A small multi-label audio tagger, trained from scratch.
Training: muon at rate 0.0018, 9800 steps.
Data: trained on phrases spoken by 400 fixed synthetic voices, 39062 training examples.
Rows from block 2 of a small multi-label audio tagger, named by matrix and row number. Each number is 128 + 24 x the weight over its row's rms, rounded and kept within 0 to 255. All counts start at 0.
After each channel's rows are labels from the 100 clips, of 14976, where the channel reaches its highest value: "peak on" is the class under the peak. Only what is clearly more common there than usual is listed. The data: phrases spoken by 400 fixed synthetic voices. In brackets: how many of the 100.
# conv: width-3 conv, stride 2 (model.blocks.2.conv.weight, 432x288x3, each kernel summed), inputs 0-143

conv.66 [125 150 152 177 114 106 113 174 147 141  86 120 162 164 100  99 107 163 111 121 106 113  91 117 100 131 141 136 159 132  96 145 162 110 179 111 134 146 125 153 123 122 108 135 126 120 115  96 128 144  82 131 129 145 137 117  87 102 118 112 136 138 103 120 137 106 163 136  97 129 158 145 128 110 124 118 125 115 111  79 128 109 146 145  96  96 124 116  69 117  95 145  80 100 121  94 138 144 129 189 135  73 113 109 144 122 136 165 101 125 142 116 134 159 118 121  94 127 126  82 131 101  91 114 138 133 103 138 138 168 198 116  96 131 121 103 147 119 114 184 122 131 127 157]
peak on: /z/ (92)

conv.195 [134 136 116 129 152 140 135 118 135  69 146 100 132 160 122 119 107 158  66 154 142 178 132 134 112 106 118 178 142 116 123 164 137 125 103 110 114 125 113 161 141 124 145 115 146 151 122 157 163 167 138 128 142 143 125 102  44 110 127 153 119 113 113 144 123 123 143 130 146 126 132 134 114 154 131 135 119 110  80 106  78 128 172 145 121 123 129 114 168 108 114 106 126 168 130 125 107 134 158 173 144 124 124 119 139 131 147 127 114 143 107 154 110 132 145  90 144 112  87 141 105 126 145 133 103 158 156 145 106 123  98 143 109 135 115 128 116 138 122 138 132 119  87 167]
peak on: /ə/ (30); /ɝ/ (26)

conv.91 [152  99 121 124 109 121 142 111 120 128 150 154 132 143 147 139 152 167 108 104 124 142 156 118 126 137 176 147 148 115 155 142  93 129 137 108  78 132  97 157 146  88 134 142 114 107 162  96 147 155 107 144 133  91 123 117 151 111 140 128  54 109 103 109 137 128 120 103  80 147 128 102 112 126 101 101 102  88 115  75 133 136 146  64  93 120 127 149 194 180 174 140 155 131 136 165 137 131 151  89 105 116 120 122 177 120 146 121  93 123 159 130 121 134 120 124  82 143 151 115 100 143 119 121 150 134 103 116 125 143 128 140 124  64 106 105 122 154 132 125 128 109 127 147]
peak on: /b/ (54); /p/ (46)

conv.173 [144 112 134 101 119 134  84 122  95 163 129 103 134  97 106 154 151 144 164 148 117 105 143  93 126 142 114 152 161  98 126 105 121  89 123 127  99 136 123 154 107 152 162  84 129 153 125  98 124 143 126 151 170 107  83 129 111 131 128 127  85 136 115 103 103 109 114  82 124 126  97 129 134 130 139 120 128 151 133 140 123 130 108 113  95 132 153 118 115 138  96 120 108  96 141 142 103 140  94 114 123 109 124 134 121 109 121 130 107 113 118 129 154 174 115  90 151 100 142  92 142 129  76 146 139 165  84 137 162 128 140  75 123  91  98 137 155 134 177  96 170  99 118 120]
peak on: /t/ (70)

conv.186 [120 116  96 111  96 158 125 104 106 133 114 127 181 122 135 161 165 153 122 112  95 100 158 139 127 133 128 105 150 126 131 121 131  83 120 131 126 144 148 139 118 144 129 142  90 114 148  91 137 106 101 139 114 131  73 128 144 140 125 190  82 113 165 112 107 132 129  90  92 148 145 114 127 115 145 118 100 155 118 131 118 126  90 108 150 102 188 142 110 139 167 118 116  86 124 121  64 127 123  87 109 101 117  96 150 124 128 118 108 103 141 124 140 105 114 193 112 124 158 104 138 147 163 159 109 167 112 134 114 144 117 148 151 101 131 130 155 167 165  81 136 152 132 117]
peak on: /t/ (30)

conv.267 [106 145 146 104 125 146 160 121 134 124 147 132 106 151 120  88  99  76 158  76 135  83 147 146  47 121 108 126 142 164 135  95 153 131 165 157 110 116 147 129 120 130 165  94 101 130 132 107 109 114 133 122  54 137 129 132 136 125 124 100 115 109 134 105 151 117 142 122 133 128 101 131 182 115 160 123 150 158 142 136  92  90 130  82 134 128 154 146 113 125 113 130  87  92 121 129 114 146 129 175  91 101 145 167 145 132 133 161 128 126 121 117  67 133 142 143 105 113 136 107 125 127 107 112 124 162 149 201 135 131 133  91 106 101 157 129 132  95 129 155 141 145 116 127]
peak on: /s/ (30)

conv.181 [119 121 135 126 115 170 136 165 174 130 114 117 144 151 131 117 164 138 115 112 154 136 106 128 178 101  63 148 165 132 146 184 172 129 106 147 124 112 141 122 121 125 102 149 133 108 115  84 104 169 134 131  85 172 140 121 129  98 143 110 122 159 101  88 166 103 104 109 124 155 160 120 135 142 123  75  96 148 129 148 151 161 128 142 131  83 118 150 134 122 124 142 159 111 139 132 139 109 134 141 111 115 137 121  97 138 108 119 117 140 109 118 123 117 137 133 139 147 109  89 101  93 185  93 146  97 142 119 126 151 125 122 111 135 110 118 141 135 142 120 141 141 144 134]
peak on: /ɛ/ (31)

conv.151 [118 146 105 132 145 178 117 135 100  99 172  97 157 125 142 182 168  88  98  91 121 173 138 149 179 124 132 111 152 117 164 130 121 114 140 136 119 114 175 133  66 133 115 144 120 114 103  38  96 103 119  87 173 118 147 140 144  92 143 119 177 186 136 106 149 145 102 126 113 138 144 111 152 139 144 116 111 143 126 104 152 138  84 121 163 108  81 127 164 108  95  76 125 130 126 113 154 134 132 114 123 128 118 138 150 148 151 140 123 145 113 164 143 161 115 134 106 110 148 155 169 172  86 134 133 165 119 125 143  98 152 157 120  90 152 136 119 133 124  88 153 120 108 191]
peak on: /l/ (52)

conv.399 [129 118 142 161 117 137 122 107 168 154 132 114 158 122 138 146  98 142 186  77 136  91 109 138 116 131 113 141 125  90 115 147 122 108 123 137 129 117  97 128 125 124 109 134 126 164 118 124 127 156 160  70 106 114 130  94 135 137 118 119  71 148 138  69  74  94 135 135 115 130 154 108 135 145 112 135 126 116 151 157 145 137  87  53 142 148 159 138 166 118 115 119  85 172 133 143 126 111 129 125 135 123 116 117  97 188 112 144 121 129  97 114 113 139 147 126 153 156 133  93 154 127 129  87  82 114 127 199 126 116 129 151 158 134 107 124 114 129 144 112 134 117 116 124]
peak on: /k/ (100)

conv.235 [110 141 144 103 134 141 132  99 130 108 168 142 168 157 118 155 117 155 102  86 153 127 114 137  87 104  98 140 150 104 140 144 151 180 160 103 162 132 139 100 116 135 140 153 103 120  86  58  98 136 155  98 122 112 138 140 142 121 112 124 109 108  93 148 164 155 176 103 131  79 134 102 127  93 114 101 127 111 116 159 118 123 107 123 143 131 117  88 133 119 109 125 124 114 127 159 122 138 143 165 119  87 164 115 100 104  80 117  96 130 125 129 136 140 126 139  86 120 148 157  97 119 181 122 133 153 149 149  96 125 140  61  99 106 111 116  95 137 137 179  93 124 149 158]
peak on: /z/ (70); /s/ (30)

conv.343 [152 174 136 130 157 121 117 120 123 159 146 127 116  82 111 112 170 128 107 141 124 148 137 147 161 114  94 123 124 154 146 195  89  74  82 134  91 126  90 101 135 173 127 138 149 120 153 140 109  92 119 147 128 109 148 112 149  91 145 114 132 105 121 111 126 111 115 125 106 126 119 105 136 116 144 135 135 114 141 109 126 112 125 117 133 125 128 118  64 113 145 132 135 115 104 129  82 169 156 156 126  86 107  73  93 132  98 121 127  81 132 117 121 134 126 104  92 134 119  91 134 126 118 116 130 135 124  77  94 128 111 133 101 131 136 123 141 100 152  85 132 135 149 113]
peak on: /ɛ/ (36); /eɪ/ (35)

conv.192 [131 138 131 141  85 131 109  99 152 123 179 129 104 152 127  90 171 127 117 117  79 126 123 149  96 133  99 171 117 104 124 123 122 139 126  96 108 112 117 129 159 114 109 105 124 130  88 133  81 149 173 122  84 106 150 113 138 135 144  87 149 103 140 119 151 119  89 150 130 175 105 151 108 105 121 118 131 111 113 109 114 131  86 119 159 115 143  94  97 136 100  92 128 133 117  66 101 114 133 153 149 124 155  81 109  88 114 139 123 123 161 142 170 119 136 114 103 141 114  91 130  69 107 123 144 131 148  71 107 137 167 110 137 140 158  80  97 102 125  97 106  88 145 131]
peak on: /ɛ/ (29)

conv.373 [129 101 139 101 145 104 117 146 141 116 141 127 131 156  91 142 156 159 128  95  70 131 103 101 165 131 135 141 122 143 115 121 152 140 136 165 137 115 146 181 143 114  95 123 175 132 106 149 112 131 152 101 117 173 143 139  87 125  94 123  85 110 128 130  99  94  93  99  90 156  97 142 121 104 102 114 135  84 147 121 123 175 143 157  87 118 160 145 108 122 146  85 153 113 138 138 147 132 142 128 185 125 132 147 134 130 122 114  57 141 153 112 129 141 157 122 134  77 158 137 151 129  94 157 102 134  91 152 138  86 144 168 115 173 120 131 155 104 141 127 105 115 103 132]
peak on: /ɛ/ (42); /æ/ (39)

conv.1 [160 119 139 132 138 110  91 152 132  88 119 126 131 103 176 102 115 129 125 119 166 159 128 124 108 164 126 131 110 124 115 136 114 116 151 115 113  77 106 116  88  94  90 147 109  86  98  96 130 178 121 119 148 142 106 123 104 142 148 179 151 132 118 151 149 140 124  90 107  81 171 124 120 134 138 152  91 105 123  80 138 126  78 119 125 111 126 126 116 130 105 131 172 128 140 131 120 118 130  84  93 129 138 148 128 113 136 106  94 105 140 150 128 111 159 125 119 135 123 129  96  94 140 119 129 142 103  99 142 130 157  91 115 117 140 141 100 108  96 134 127 134 134 121]
peak on: /t/ (62)

conv.154 [149 127 104 114 115 159 134 124 115 134  99 133 116 137 144 161 125 106 118 149 122  83 157 132 129 101  97 100 120 147 113 139 111 123 128 150 117 129 145 144  92 132 118 152 115  82  88  73 153 130 102 109 140 139 144 138 192 109 106 152 153  76  88 104 101 132 210  97  64 145 128 129 137 118 128 101  99  86 144 126 147 115  92 133 134 112  92 112 127 138 104 121 120 112 177 118 140 138 142 111  83 134 114 150 115 185 134 115 115 170 139 129 129 162 111 164 122 114 143 126 142 102 104 151 108 132 188 100 136 141 153 131 139 140 129 133 138 124 145 135 140 140 155 120]
peak on: /z/ (83)

conv.206 [116 113 139 138 112 137  89 141 128 158 143 119 113 125 133 109 154  76 134 154 112 122 137 148 160 130 167 126 155 127 106 123 123  77 131 116 112 118 118 104 141 149  99 130 131 165 131 174 132 123  90 113 149 133 150 119 141 102 105 109 106  98 118 145 112  75 129 122 152 147 161 108 121 184 121  74 160 124 131 112 160 145 147  93 150 104 144 153 160 104 125 137 166 158 165  89 182 152 136 109 162 113  75 118 132 154 143  78 123 113 142 169 118 147 122  83 111 141 118 104 126 105 164 106 113 136 112  71  84 124 127 118 141 139 147 112 144 120 124  97  91 144 107 178]
peak on: /ə/ (76)

conv.208 [178 138 104 128 122  92 150 121  78 134 137 158 138  95 142 116 188 144 108 109 106 115 128 109 153 137 141 100 169 163 109 134 124 108 135  89 117 124 111 127  76 115  79 140 103 129 137 129 165 154 160 134 170 115  65 143 172 129 150 154 196 130 169 119 108 140  91 143 167 126 134 136 109 125 139 145 108 120 126 114  92 113 128 147 148 121 103 124 151 127 130 157 194 128 127 123 195 143 120 102  96  88 127 123 146 143 146 140 152 178 180 148  96 140 120  97 108 104 132 144 130 125  62  97 167 150 116 117 125 129  88 149 129 101  84 117 142  98 123 132  97 152  94  99]
peak on: /ɹ/ (46); /ɝ/ (45)

conv.179 [133 127 107 122 132 151 141 163 177  95 124 175 137  92 169 115 163 117 144 164 142 116 117 141 194 137 142 150 107 125 145 131 111 130 145 119 127  97 139 134 124 171 115 117 120 134 113  68 122 102 145 145 120 157 114 173 162 119 140 124  81 147 156 117 157 127 116 132 149 116 136 135 153 133 143 131  78 140 145 160 124 145 178 132 105 143 167 111 133 140 125 162 139 125 127 143 170 124 168 161 143 145 188 103 132 126 118 110  96 122 101 121 111  96 134 130  91 134 123 131 130 137  94 136 103 118 137 154 136 165 105 141 100 140 142 111 126 136 161  85 119 156 142 111]
peak on: /b/ (27); /g/ (26)

conv.420 [172 149 135 143 105 104 157 140 139 158 140 191 129 137 125  75 142  84 122 142 130 113 132 129 139 187 133 142 110  76 133 170 142 105 111 138 159 134 117 144 132 114 130 135 154 107 146 116  99 145 143 115 150 131 125 145 127 142 107 124 142 128 131  98 118 122 136 123 111 125 113 106 110 107 158 123 155  89 144 139 152 140 135 129 114 121 131 124 140 128 116 159 163 123 121 116 133  87 165 105 137 126  91 172 110 123 120 136 125 131 145 124 122  86 128 127 110 137 132 138 122 130  45  71 158 120 109 128 117 209 139 117 122 131 109 131 136 106 128 110 111 122 116 160]
peak on: /ɛ/ (56); /æ/ (31)

conv.424 [138 113 130 121 171 110  64  91 103 145 144 106 132 166  98 135 193 113 121 125 111 117 109  83 166  99 160 130 106 103 161 119 122 121 140 104  75 168 117 128 144 100 149  72 133 129 115 118 151 139  74  96 138 126 140 139 139 107 122 116 115 143 119 120 166 121 144 154 126 131 133 120 120 159 119 110 151 110 155 160 123 123 133 119 109 133 138 121 128 149 157 138 135 149 183 104  95  78 142 152 138 132 135 141 107 126 127 109 128 145 118 103 176 165 107 130  80 130 144 154 133 116 154 134  73 197 122 154 129 111 119  97 135 137 104 125 124 117 124 135  72 123 124 130]
peak on: /s/ (32)

conv.390 [134 106 117 155 125 130 158 130  97 104 122 123 112 149  95 123  88 137  98 126 137 162 117 139 128  95 151 146 142 103 108 145 122 110 129 143 139 120 129  74 149 145 130 155 144  73 116 115 121 137 103 103 163 119 130 140 106 141 162 120  99 107 140 118 133 114 119 153 137 132 103  99 153 126 141 144 150 115 135 125 122 120 135 120 180 134 145 105 157 105 101  82  94 125 113 154 123 137 124  98 100 113 111 146 121 122 106 113 129 104  97 131 157 128 140 147 176 133 131 162 150  94 121 142 102 129 111 139 153 112 118 100 121 135  63 122 117 143 146 132  93  83  84 122]
peak on: /s/ (57)

conv.429 [131 155 106 116 126 148 146 136 160 164 131 113 104 112 140 140 121 134  94 164 127 132 149 116 114 134  93 110 124 166 104 111 128 190 117 129 131 125 110 104 166 144 132 145 112 111 119 187 146 112 135 145 106 168 133 101 138 161 158 123  55 105 121 131 117 174 153 151 121 126 123 145 181 108 117 102 166 120  92 139 121 113 128 117  73  98 153 108 148 125 144 123 119  87 105 151 136 130 115 149 107 116 127 131 147 137 133  64 131 127 164 156 105 115 162 134 129 154 133 181 128 131 127 153 145 115 118 115 116 134 117 125 141 116  83 109 101 168 125 130 153 136 143  94]
peak on: /s/ (49)

conv.92 [121 144 157 103 128  98 108 149 122  58 102 106 123  80 134 108 102 115 148 122 137 144 107  70 104 138 162 120  94 128 147 141 115 106 113 119 110 147 131  95 135 115 137 127 144 122 192 154 129 135 147 120 127 122 155 125 122 115 167 131  91 132 158 115 136 114 166  88 159 111 106 102 170 164 129 109 111 105 142 136 170  91 115 136 112 157 132 107 120 135 110 140 165 151 110 133 123 117 174 141 130 115 124 144 132 120 137 151 173 130 168 106 151 127 107 139 157 117 135 149 136 150 152  92 138 147 106 143 102 120 136 132 118 131 112  68 152 134 125  94 145 127  93 159]
peak on: /k/ (43)

conv.95 [117 146 160 137 138 125 155 107 131  74 171 112  76 139  84  87 104 134 112 113 125 155 111 155 166  75 136 126 137 140 131 102 121 144 132 129 102 120 180 110  90 130 138 118 133 147 152 106 145 122 124 106 149 150 152 135 123 103 117 112 103 119 118 119 128 126 108 124 147 159 183 124 115 154 110 124 113  77 105 108  65  68 123 139 122 110 120 168 154 128 158 117 130 118 135 120 124  93 105 141 125 108 129 117 102 128  97 122 155 111  92 167 114 117 127 148  94 102  56 130  79 122 122 150 117  65  84 129 148 151 136 157 150 145 142 150 143  63 109 146 103 143 112 143]
peak on: /ɹ/ (56)

conv.285 [147 123  99 178 112 137 136 128 116  92 142 120 141 174 143 155 144  95 129 122 120 124 135 111 103 108 171 124  84 113 137 127 127 145 156 120 117 119 117 176  87 153 134 119 135 204  68 124 149 143 122 157 152 142 151 130 189 137 167 129 180 119 108 104 119 137 104 133 129  83 101 120 153 116 118 111 104 103 139 101 126 149 160 111 154 144 138 109 134 138 150 124 116 132 169 156 141 111 100 151  98 116 114 100 138 115 138 104 121 162 124 116 136 144 131 132 137 110 141 147 143 108 118 133 137 139 149 142 140 144  92 122 130 152 146 178 132 137 116 101 119 103 116 134]
peak on: /v/ (73)

conv.293 [121 171 127 103 107 131 108 111 139 140 131 127 102 175 139 127 122 108 169 177 133 131 103  99 157 138 145 133 132  93  93 111 131 115 120 102 107 135 127 107 133 132 100  92 115 132 115 126 109 141 139 118  77  82  85 149 104 121  91 142 111 138 109 138  91 110  61 132 143 131 156 148 143  97 151 133 109 124 117 127 131 107 134 121 174 102 120 132 114 194 130 117  82 100 182 147  83 160 140 124 130 100 155  88 111 104  92  95  91 137  90 108 105 153  93 140 106 108 108 139  89 121 130 127 113 134 156 133 158 111 124 127 124  78 149 115 126 111 183 166 140 176 105 164]
peak on: /ɹ/ (27)

conv.286 [148 182 115 172 141 122 139 112 128 136 146 104 114 146 117 132 104 139  98 127 102 127 104 103 164 127 165 117  69 104  88 121  47 146 155 107 104 119 137 138 142 132 121 165 130 151  95 111  80 131 170 130 106 134 132 103 134 124 163 137 111 124 134 132 173 112  88 132 130 141 127 112 107 166 137 117  83 104 141 127 137 138  77 107 155 125 112 120 123 139 145 104 145 123  88 119 109 149 101 112 100 167 109 103 130 142 103 158 138  89 180 124 154 130 161 122 125 103 136 107 122 127 133 100 123 152 134 112 134 116  78 131  88 117 163 159 107 133 148 101 147  97 127 103]
peak on: /v/ (31)

conv.284 [114 102 174 127 134 130 136 121 191 111 122 118 147 128 111 148 132 129 126 131 129 172 103 106 152 116 144 141 100 130 130 140 119 106 136 178 184  83 112 152 129 132  82 120 157 115 113 133 111 109  83 166  90 106 140 178 115 140 148 161 105 149 104 118 122 163 141 102 170 108 117 115 121 100 117 148  85 126 150 103 147 113 133 128 124  80 120 113 102 153  76 126  80 116  97  87 133 139 152 141 107 152 114 120 138 141 108 101 152 129 120 157 145 125 137  54 133 144 112 130 159 113 138  78 130 158 117 135 138 174 103 133 132 117 113 142 131 153 174 138 116 164 155 137]
peak on: /t/ (96)

conv.261 [125 149 152 103 135  83 151  92  79 117 122 116 146 106 130 159 136 132 109 179 146 142 115 133 133 137 127 132 140 145  87  99 123 163 121  86 149 152 144 119 155 158 147 125 152 139 147 172 141 125 118 161 129 138 143 126  41 142 135 127 117  89 165 136  97 151 136  87 136 119  87 136 105 119  97 126 127  82 122 120 159 149 137 135 134 179 122 142 150 123 132  87 132 170 144 104 139 128 182 123 142 150 107 149 123 143 124 126 158 130 122 102 129 119 149 198 176 129  72 145 115 120 135 143 168 127 137 115 165  87  96 161 122 143 136 154 107 127 155  87 128 126 123 161]
peak on: /ə/ (38); /ɪ/ (25)

conv.134 [135 147 133 156 135 141 150 158  78  91 134 130 130 110 112 110 119 140 134 101 129 159 159 119 126 108 105  93 122 156 136 121 132 162 123 114 134 124 169 113 136  83 151 115 132 148 138 108 119 139 133 128 164 104 117  87 138 133  63 138  89 106  65  66  95 115 180  85 103  98 191 110 165 130 146 142 108 136 157 156 132 133 134 129 137  84 115 140 123 116 177 144 110  99 190 127 139 107 136 122 109 116 124 141 144  74 106 138 170 133 115 141 107 155 127 126  46 114 169 115 133  85 144 123 123 102 158 172  98 108 139 135 102 119 135 138 127 137 145 123  86 120 157 147]
peak on: /z/ (36)

conv.58 [107 121 128 118 147 170 142 129 141  73 132 122 162 138 152 129 142 131 124 129 134 144 138 121 115 125 130 108 121 109 143 167 154  73  98 124 139 114 108  79 120 143 179 121  92 136 118 112 118 103 110 135 154 143 127 107 148 105 123 140  68 147  90 121 169 125 114 151 167 145 133 156 118 109 115  95 135 159 142 145 126 113 139 155 130 131 140 150 135 123 113 153 182 166 137 115 137 124 141 128  91 115 140 103 120 148 116  86 140 116 156 128  94 152 111  99 131 110 142 126 148 114 165 101 140 154 146 117 134 137 116  90 130  91 124 121 148 126 145 109 129 103 120 132]
peak on: /v/ (39); /l/ (35)

conv.20 [120 138 112 117 145 138 107 119 121 136 113 100 100  99 148 112 107  75 127 148 133 113 104 183 142 160  94 140 138 115 137 104 113 123 135 113  83 147  92 143 152 108 132 127 122 143 141 138 126 145 155 131 104  85 114 117 112 126 151 135 131 141 115 124 155 110  94 134 119 121 145 149 126 133 107 114 112 117 114 199  96 162 112 135  95 164 123 149 140 123 158 140 153  85 102 170 155 131 128 100 156 136 144 105 145 152 123 136 148 141 144 121 148 103 104 101 151 108 149 173 126  76 199 165 151 135 139 114 125 110 139 129  79  92 139 158  99 117 131 113 115  95  87 117]
peak on: /l/ (35); /p/ (26)

conv.228 [127 130 127 132 130 193 109 152  95 109 109  74  76 167 170  97 118 120 160 115 105 127 122 141  68 115 139 134 138 122 137 105 141 160 134 121 117 120 101 135 128 132 136 178 114  84 128 140 132 130 103  92 152 101 103 132  40  98 114 117 119 122 204 148 112 127  91 126 153 120 142 131 118 200 130 162 131 123 104 127 147 116 155 115 123 139 113 144  91 111 104 103 141 131 125 101  79 132 176 122 100 117 110 131 127 118 114 161  99 102 120 112 156  90 105 125 105 104 147 130 107 108 143 101  99 123 146 119 119 126 116 140 148  94 130 105 120 122 156 147 135 107 111 107]
peak on: /k/ (66)

conv.21 [135 124 146 137 122 112 118 151 147  39 110 123 152 161 133 146 193  87 172 115 139 117 144 140  91 124 108 143 144 139 140 137 134 102 117 124 131 145 164 110 115 106 136 106 100 160 154 159 121  96 157 121 116 142 122 166 132 145 153 119 169 156  94 131 114 148  81 149 121 148  88 100 162  97 167 120 132 104  88 130 146 125 140 131 132 161 130 155 119 112 148 133  91 158 117 107 151  96 153 102 153 114 119 101 141 129 158 112 135 104 109 107 115 106  98 159 149 117 117 119 107 140 108 104 116 116 156 137 156 138 117 124 114  85 123 145 117  83  79 135 125  71 153 148]
peak on: /t/ (49); /p/ (25)

conv.413 [119 107 114 104 116 127  96 172 147 107 137 118 114 125 163 121 197 106 123 100 141 122 119 136 102 145 144 100 164 123 158 130 123 143 106 156 119 159 128  92 105 166  95  56 104 121 117  99  96  84 131 114 146 136 176 150 100 122 129 126 114 122 122 129 157 139 129 115 171 126 126 105  82  60 135 139 171 103 130 112 147 179  89 143  94 151 126 162 101 131 111 115 148 123 139 122 107 135  96  82  81  85 102  98 131 110  96 128 114 163 142 133 108 137  87 121 154 152 168 126 162 123 118  86 112 136 141 148 165  92 148 134 114 168 122 105 150 123 135  92 135 128 134 147]
peak on: /k/ (53)

conv.31 [136 109 164 159 159 117 115 104 101 140  99 129 112 107 133  95 146 136 133  73 120 158 121 100 120 111 111 137 120 134 143 104  87 100 160 107 123 140  96 111 120 109 128  98  68 109 154 148 134 173 115 123 107 159 121 120 154 126 137  88 140 133 132 125 139 124 164 115 132 113 155 144  99 134 125 133 112 177 141 154 102 114 111 108 133 118  97 143 145 136 130 154 146 132 128 135 101 108 122 132 122 135 136 174 108  95 167 104 132 138 122 150 123 101 106  86 148 115 129 138 124 130 127 120 104 129 122 108 133  86 155 128 131 122 127 119 135 167 135 125  90 123 157 113]
peak on: /b/ (39)

conv.381 [155 103 109 114 128 135 116 111 120 141 156 122 129 110 153 131 120 145 157 122 121  93 135 139 118 133 138 116 125 148 198 109  90 103 124  99 172 140 106 127  96 163  87  99 140 140 139 112 114  95 129 117 150  86 102 139 100 122 110 128 107 114 145 107 140 133 135 129  81 127 108 125 136 135 100 148 138 113 137 120 134 146 148 138 102 162 133 161 154 116 170 122 123 122 131 148  75  87 105 122 139 123 111 204 110 122 152 175  97 104 149 147  83  98 122 153 111  89 129 119 133 137 140 133 121 149 156 129 115 156 100  99 123  97 127 105 122 112 116  77  84 149 136 147]
peak on: /b/ (42); /g/ (25)

conv.423 [157 153 117 130 112 174 132 165 150 134 133  75 134 118 134 130 129  86  98 164 118 128 126 119 168 133  90 133 134 121 124 148 125 148 141 154 148 148 111 151 140  91 120  93 144 132  83 100 110  94 139 161 117 150 114 127 132 139 112 117  84  78 214  97 116  90 153 136 131 115 148 142 135 158 106 124 111 164 157 146 157 109 146 163 132  92 171 152 128 144  85 130 102  89  85 148 140 117 123 140 141 149 179 131 135 123 151 165 107  92 120 130 126 133 115 133 160 181  76 116 104  89 135 137  90 173 169  83 134 160 108 146 127 163 130 129 117 123 112  83 122 110 103 100]
peak on: /l/ (74)

conv.121 [116 124 168 103 132 133 149 122  98 201 110 107  94 153 173 121  97 112 131 147 126 130 120  88 160  89 133 143 143 152 136 132 134 139 166 118 106 132 131 136 129 150 160 154 139 142 132  79 133 138 115 119 126 125 115 108 103  99 139  76 109 107 186 138 138 104 138 118 105 164 132 112 103 150 110  89 128  73  95 128 131 144 133 125 107 161 174 137 125 139  70 157 149 193 151 124 114 149 178 160 133 143 122 111 113 138 113 131  77 163 103 127 123 146 129 125 116 145 120 106 133 110 149 136 113 113 148 118 124 124 115 155 118 176  90 128 142  97 142 103 122 113 142 122]
peak on: /ɛ/ (40)

conv.268 [147 117 116 106 109 138 118  85 128 152 124 102  99 145 135 175  93 102 152 114  77 172 111 137 109 199 125 111 154 136 144 142  75 146 107 151 100  82 145 114 126 101 137 133 133 122 120 114 126 140 120 100  81 125 133 105 119 111 128 117 140 138 120 136 120  87 131 136 147 167 114 126 102 100 157 124 141 106 137 103 169 179 114 130 102  93 141 107  80 170 146 139 145  96  89 104  69 127 110 153 123  73 125 144 131 124 138 111 131 130 110 128 156 171 107 113 138 149 113  94 140 117 111 148 107 126 125 132 152 107 124 135 124 136 143 150 123 124 124 117 155 133 145 129]
peak on: /l/ (50)

conv.36 [142 170 138 137 102 151 192 152 129 140  49 110 123 129 123 118  71 162 106 101 155 100 110  96 118 125 135  38  99 196 118 117 174 119 110 112  90 112 109 110 145 133  99 161 113 133 154  86 107 113 124 104 101 141 124 117 103 112  89 114 115 122 145 163 141 122 139 107 145 120 140 133 146 160 115 142 134 100 143 195 142 114 145  62 158  98 118 127 114 121 126 155 100 165 157 137 121 119 158 107 125 202 109 112 138 129 111 164 135 128 100 118 134 164 133 138 101 101 122 161 128 124 151 151 120 106 110 126 139 117 150 117 145 126 107 118 139 136 156 134 164 165 120 220]
peak on: /s/ (47); /z/ (30)

conv.259 [118 161 126 145 147 144  98 125 118 128 120 159  85 125 127 134 140 156 146  94 124 125 128 146 120 139 180 110 103 153 118 136 115 159 120 151 132 121 104 108 118 122 110 125 187 118 104 131 100 115 145 130 146 142  98 176 132 101 132  98  89 131  95  95 142  83 143 152 145 126 120 129 190  83 165 111 115 108  97 136 110 132 196 138 150 147 150 160 119 165 149 105 116 150 143 129 140 142 143 126 156 132 153 141 154 181 134 127 122 126 113 145 130 144 126 107 132 144 149 130  86 117 155  88 132 124 159 129 122 107 149 154 141 159 105 113 114 103  92 172 134 134 104 110]
peak on: /k/ (40)

conv.217 [114  94 140 102  54 166 142 120  90 202 128 113 124 131 121  79 133 125 152 112 124 123 116 112 151 150 147  81 138 114  77 140 102 108 120 158 169 142 149 100 161  94 118  98 142 130 110 166 138 112 129 125 144 159 149 143 155 103 136 110  84 122 134 131  96 140  98 137 113 127 126 108 163 160 113 113 128 137 146 134 143 158 134 116 166 142 117 124 122 139 104 165 139 110 141 119 156 110 114 100 132  97 125 146 144  97 121 152 104 105 105 140 128 146  96 133 134 152 137 102 120 163 126  85 137 109 127 167 119 154 134 111 128 118 163 129 106  97  72 106 128 120 135 135]
peak on: /ə/ (92)